Weights of a small contrastive audio-text model: encoder activation gelu, encoder depths [1, 2, 2].
Rows from block 2 of the text encoder of a small contrastive audio-text model, named by matrix and row number. Rows with one number belong to one neuron. Each number is 128 + 24 x the weight over its row's rms, rounded and kept within 0 to 255. All counts start at 0. Numbers have three digits each.
After each neuron's rows are labels from the 100 texts, of 14976, where the neuron reaches its highest value: "fires on" is the input token at the peak. Only what is clearly more common there than usual is listed. The data: two synthetic voices taking turns or overlapping, over music, noise or silence.
# fc1: MLP up (text_encoder.blocks.2.mlp.fc1.weight, 512x128), inputs 0-127
# fc2: MLP down (text_encoder.blocks.2.mlp.fc2.weight, 128x512, transposed), outputs 0-127

fc1.159:139141113103124135127144155084077175125153146095084118131113053120145109129122109129143135154184137149110107120124165139101135113122145119156154087106129102126131163164139116129142101113107126143119144082102154142103163103113099103133100106063111119130161162130155155124141141139120125138143090095122131081140161137109129183125132112111152113150122164114152155133099144106169129140126
fc2.159:156162117138150141098119121155154101126133103162136133153108119108161101112141152132120127095146094110143132148144184162163137119117164125091138136163128153153108049095108156146146138163129183150128115118112121109079116189163117109151151113103155131102136088172115150101105122132134177125166125176136134134125114172131154140131130129117119120123125132136120131081092130122130142123102
fires on: "doctor"; "market"

fc1.356:146104096144110144097106117116099175094133177097122120144083136121180119201126099123106136122140075139082107131135150130119148130133135162125123101132139150158114104136105157112140142162122092146115135108134120125139158138120139124148164082095100114121143181118077151124145147104129118116115170150159169152167157106125134146099101098133098160146142129109129170136096143112141112127112
fc2.356:150111160137143121130132140119134147132159151125136135125116164119111145090128131154179109128140079120144170086126142136144145111120155142133108157186091094113146096126139125142113130080079104095141131118119072135135147110185134116094132096136090116109156107109119116166110121136101178089121140134157132145095088132129126168127099151133125131102111146115127115101103164089095173151094
fires on: "station"; "timer"; "doctor"; "market"

fc1.123:128139162149135137147124096152137114118143166153121106106139116151092179138143119146138144167139154122151129087120123159137130086146118118127183116144112090096130116148143115157125113107099162146156109168073102127111129135148176155100160101100135133150175144123150169156107101118127080117126141120130154126164150111111136134147116134138155126148113197134153129139169108112174098159161
fc2.123:118107107110143138173148137176109075161076162134148149169122133159156117146152140149117134097141154140123157145126108119141139158113160124136112143136160159180133106116158157106122130118099107103121113111121117138140156143144107125154113149138122109124127131154139165115155126095137136150155172163084101116096193160145121117139156173118135143092147124097161158129132154181098151102141
fires on: "thanks"

fc1.344:162114156126098111179127088106133066109182141120083124104138075149146132138112123091120150128099133158117131142139149121134140082141134136133137090080131115148156138116153078155122080139130139153146126130044121137124152143067106118131172137098146117153127134118137148135118142148130095156105118141120128175143117121168142151150100120121149114137127149121125128127157115122110173142132
fc2.344:135093122136159106134114123150067128144064137170172148139110155173105134093110112134132097113175139151124160125120109120145121140082127121108098118125170138138085098130149157135091161138106175132123104096109087113169132142098131118132135099140145100126091119147097105101101123144116131093099141153147115135115139142132116143109168070113143146105121128100160131094131142133123106159089
fires on: "thanks"; "cat"; "black"; "hat"

fc1.493:121138091179121098099083146128120145120159104152118115127095130146110129125171153137121127165160118137092132134154109141157137143132151097148122157101133087101098139120128123144127128153058112162155141102127133137125157134167131138160108096121053129135079114124148126103127108148157141087100104135107108113134088108100111127134140163138101150178109155167096118142169134150141098122143
fc2.493:116138089145152104122168157103173155154166122167107101136151092140167155119107131118107115115134134126128112111112129133115147104125104098101086104113161110130097149140121128136121169082125154144162118140097114169169166103115128107132143161131146151128098163116109101146116123131139080088066122124110117137165103149088133155134130142157116114166120096089118130143102142167125152109079
fires on: "station"; "doctor"; "teacher"; "timer"

fc1.182:144105126129115097148162144124108124134174100106115136112099152120144118132128122130165139130107131112121096095127134141138140123120147104139087147106119141145095144141128085152125147097114135149135067104119133114153162134128087119139164138076130128143101090117157127160129115113111072114110168127117158187150122146156121101096145147116137101173104133190136125088178149099086122156169
fc2.182:144140149096140158146093096141136076141104150172175154124116109150109135106160118128140120143137141138168135131121073124114118149120130149139140143163112107124111137127089135161185100116103114141107134158127133110150115138099113170095110107180124137123119123132093114110123125122127145109090077142189130121125120152108116122117088099127111119077114172082192115133092128152133099135113
fires on: "measure"; "sailor"; "her"

fc1.0:131122094136161114129109129118109127078158089177121120132114117160098140140145130140089095143130087157123118121155117150090119116098104147129110108115125087103125140156121110178125129117097087114120178099131088147133151109157153110129114138140111096150142125153101157100120134134178163070160123173144165156113122128103136158124124162145099100168108146169093115135124123144160129095105
fc2.0:130153109120137139122144145121157167134151097152129097146158097105180163129082140146128117133142124148138146106100117150097133087125090114088114085116151104118115152171127147167115196100153157106126165118088112142158161134134125129138140139136145193125129185128086120123119153156122097128077109137083137151151124167157115155112144164156122125134121142112116140135107127141141149105107
fires on: "station"; "shiny"; "cancel"; "slowly"

fc1.453:112091103110108129151118171095113167141142102130151138177108098097118133147121146119078138137126125149154120138166138141123138125171133183125148089100157121136149110114130095119145169104147136142120169118130122150126196124135162106136143066100099138086127180129105146102144143126141110192119104090105097156161127118104106114104101145127108141141134125116137129121135171130148127104109
fc2.453:120160195139150139139130152138141140085139178124117143111112125133106155141115142143122117130090119104134148156137160126110171088123182149106138182131119117129124134106149151138132146127098144133126123116137148137084090144178125104146127141075139143110111130125138154140136095140104182092202170197114132160114154105125123152131126141161090120108145140127150113109126156119139121141151
fires on: "farmer"; "louder"; "driver"; "timer"

fc1.256:137129124150124134124121137146128190091123097119129122087118108123127122122138152126143143083115161148113068174171103146116153092124063149110144103133138122130091123181142164087122142152128112170135121097137149123145134152120100106105125117140108113141122131133128149070139124126172127166116118154141168126155135174117179179127143137127116121121098123148158088154147165123122118167128
fc2.256:104101166047150165131116092129138106109158098141158113116118089132130113104093134121129147130136084119111144101100130141091120088156119124081095106114136109125151148131113131159111119124117143097117152132096091100133099114138081165152103091119079121109133141159115128124118134097100131048137130144109118107120133141110105138108118136084092143132164122093132130094150144098137138116105
fires on: "doctor"; "market"

fc1.472:153117111107139130174111098126146149130129110140135147126117149131137131132156134122147128145142153118162101149158115112141144123120121115190170106131152135103137153124139115157115141098144142082109169122093169122125139114143107088108099114116096129139114105163180129131077112162152101109147094123148082097077164127179141143174142149164156131097114173117091179114097114131143134134126
fc2.472:137101090166138129091143136074124089146126126136110137147148118143132149121162111148101140111089114120096124103126163132108092110112114165104122114161120159112187110120128151110152136179146156151145108130143100097111098139113181118127099148127105145126153125150144131089153148160105147124097111134091130150168125153108174104118137079099146117160127110130101079096117093116119094136165
fires on: "<end>"

fc1.133:131115139167130134178113138125095112105124113086122144125075108114133113149137142124159117118131138095116106096125115123088063126116147158170142105129108080160098105092107145127098141149133121146141183160135123112106110108151116103109093145115109129116152128130131155120094120168130132153160111167118102166123158153103172084076154140152076126149131108148107171119132150102141130134122
fc2.133:133106120138119126124148116151107116134132094146066105145104136114154145128097108106128101144105148131156153103107118134089154134116098087181113131068117147118105134157123100120128125133122145140097149132138147110100141152178122168152129142121159140167078146130127112130153154155087136080136140139147132112090099130146164135157140116108126134145131118074111122131177096095105073171092
fires on: "market"; "volume"; "watched"; "orange"

fc1.487:150092151164154144109124127126099165091163173115112140126085149138101116169169063116130180131124110155116098123089140120127139128139137157085125077138145128119107098117137105128148170142139112121117117125141152114118184164147117144090156078110132081113168110129074156142145141107143139130118171143115120131153141124138104122131099119101116126155117122140146152123133110149119106180124
fc2.487:116112189128153115131124132155114141103149150102135129137120173111137138097094118137139124120120086099110155110132134149129170116134142174130149163169110107132144108159112125172103141096116133115169164131106102116130113104182132139114123098156104146094146094099090099151132101171110168097153120123174154125117091095092134150125109130141136095091114169120114105123131173101104137159100
fires on: "measure"; "station"; "driver"; "table"

fc1.377:135132135200123197115087110165129160102138108141134162137109195142173153103139110135125090129171103093120123140135097162117151165140138129145166110086129106099100122096120137163155141173107101107111145136140154128113145110120132129155145154077131153099096099148138138096132140114109157112147127116132130153124096104099118118132150141175116146145132110127121123126121118105129101167099
fc2.377:112139131123137114118137178154124142113155099146106141149134079158173143099109118134119123126163144152182091112095145124100112111104088099097158106108164150142103151150124107166109137096151142129106148117100110165154158125075129132120149115110154097139110180121136100094092092136103075147080106152109115132122111118145092135129132130147107164156101120102148149104121139125168113109114
fires on: "<end>"; "station"; "teacher"

fc1.463:135167089130141119130083087108085147105117143149119123122097101152149141149132124151054143125134143095132157120148091147129106184103138097184148092117122151134128145114081120115174135191134133132120123151119138146122122086131172117128147124082155160119148115170139142124125141132095121130112130131087132126083135126123119081121099104141132178152140129125138158156117111112135112161119
fc2.463:091114122149139127107158117119170160121183123145103138161139107164109111101116106137189144152133149112133126141143145121104139105106106122079110107120140133156082150140106114109100105107100140123120116089127074111106105141106122107145144125163129107125139154128138053110118142125129104111115095163146121122156145148115080136175138130150160126183135164145114114161122113138184104118103
fires on: "beyond"; "alarm"; "clock"

fc1.407:162119107138114094089073095141144161100146079132088128164088102124115134115138125149114176149100144137142094096173131156122148129121099100169142148147117159115076145158113120130116150191108154130147108136141129136131139095116146141117117108124088137172086151097146133103120137151169142149145129110103180122145108163122146102132134141135115173131125109120123138123124101113122104172103
fc2.407:076116132151125138131139153140179090153167109166109108149116102140132108078125132111103106087134135085164157110134103119114150094114129123070127095126163123130110156128139134144079154098133144126158165152109116128155158124128100140109156132107146139125138155117086063103116130133146103095100127152099112146176121156140135116162153151123120151147151112093134116104118161155163129096116
fires on: "market"; "volume"

fc1.396:094159138165128119117103118147133125092141142139145129146109114150123137085132133100078122093140144112146120116122166157147105101137136125136153136134122119127112139133166148137103192124107088130148136121112071168076130167092147105106105117105140113145137147114088150152154146149119126098143147102159124094142134129093132126113153156138144198156205089099138139154148147134158119129127
fc2.396:136112150097103123111161159118109092145099120149083137111168110120113101151114106084116121093116149084085143184132153123090104133173140126101132124105121103112163156140114163104138096109070122140163124127099118118135113147131183172133158112148119125139137113112132146142144104127148095130158145133124125128118151179159074120121092105126140121099151069116123130091133092149133128120124
fires on: "beyond"; "start"; "clock"; "behind"

fc1.200:131088137143122137105137149111075172086129179085128120123073125112163093195120111102113160116139100137091078113148154140127127134145149119111092108129105144146081129128120142117129135151111088141099125109134158121094155157136094100129145088128092136114151143136072119109158151112152113100116158133149167134162139099138135144103127108101152132161112134151123128141112169142105109138129
fc2.200:149086142120140110137128115116147124128155152141162164135108174122135158102115116177155137158142075114164145110135115161133158118126146167118120153199106094123144118132120126170125142112113112135137130132122058120138140122149105131090129101153116109121173108128117113145120103149113170098155132140187127125116089149079148181126107136121115144100101141106136132092122134100112168157105
fires on: "station"; "sailor"; "doctor"; "timer"

fc1.17:135117143137124145145088149096142110115121127124113155113069112143131123113112139123162101133146172089112125065142156113086117130125124181155106133143147117117115108138105120126171120144131112146095159146109138085113122124159068119133091125142135158127108116147173125115072147167094145121153074172121111118086141161132190124105133136154136118140121113114114171138137118110144137113161
fc2.17:130097113173127133067164113154106090139144072145055117167150137124142145136117103130121127146117149135157130125104137144133120160122095082151128095075104161138120126147146110144125097134133137144113129140127095108083135166127127158143130150118151160192123144167123120121157157137113115108121155151103131116143119118140145133155151110087143125149128126065128135129176101138143105154093
fires on: "market"; "farmer"; "volume"; "watched"

fc1.508:155082108154125127147131113123107129136153134088132155098110135160126121139075135121177134136150130119091129132118088156165099126120136124167151110110141121129126105151122116090123095098101143149128102110111082119129126113139146104148112177105082136099133111149136130127108108136143125122113149155119106146069095049205110150148105123138098115150121134154134134153165151131165107151107
fc2.508:113148117102171132117038092166120106128112143149097144149135148139115135128103084151141126089076128138118137108094115120127094144127098118100123131139149113162170101119137084148117145120117140129083157112132141150140120133115074155141157107157128109111120125126129104091106121090154125138122114140126120139129145113126109131129158106064178154159109147125149112127151109169159111107075
fires on: "station"; "teacher"; "slowly"; "strange"

fc1.139:129133132139188138128121104123113122123148148148132161147128124144135106121127118097158084140134123096150174113126103120145136106092135143155115122109118146106165106148126113122170084162179149137130145130090149118150124101123100135131114129138164153174145108133134129088096138197117105127151064144093081124152115190121140105135113119120142137159114131118145180102147116099165091145142
fc2.139:071094117124112126103164130127110129177147148135092105164146089140110127139157111077110094114113159164146099130129119129149118134136100092097168131128119121155097106140153159125136122094084195164151119138143125165107122129152097144122164179091133133155094142142139130104133096132131113131098156122101155129094133110157172152127127159160142085159100134124135112126138108148151147124116
fires on: "farmer"; "volume"

fc1.150:152106129136139145182137128158078124110125134120092155121088165151122124129087110130166144181141102131083125129149114135118150120097125105157168143138098131111128105145117115116135095143075190108086115132131087081127140122119153122146103084138089149113116120128162135148129090164134110124121113100146102133113115086166115158156101170103095120134096162126118127130129138101152136160153
fc2.150:104150090141141097120064107161148109113165118116117098132125157119104124102127062123137113109095139102120107075106117143138125153112113088114155160152147095152140097109100122160097140120117113131112137111136123168119126130137091147134133094117138110104122101143117067089136082110139132120104129146130101097114150106105102152122142122084171146177133142147133110100094139151156108171100
fires on: "station"; "teacher"; "sister"; "cancel"

fc1.398:139132152109116154152154122104089123115140144124100146123130099128162146112100138119128136179129118146091154143150161129133145127141125168158127085083113085151171126131154110151115089119102146146146107132075103137172160150135085123112105156119151118151137107104154192115119131142112101163139126141070165137136131111140108178139099105165130139129140135097128119122179118135172142144162
fc2.398:106147094145161112106103161149117133110087167156159126128117114129143113122117148150087153098183154168142123132112124148135112135109131117083124134131178159148096083099147140130103168148130143160120108090131145147124134132103098110148122142119129141088101146154058113119093140123108105118118149103115079151125148131160144127092157113114107150163128165133170172132098128137117120093089
fires on: "thanks"; "stone"; "path"; "cat"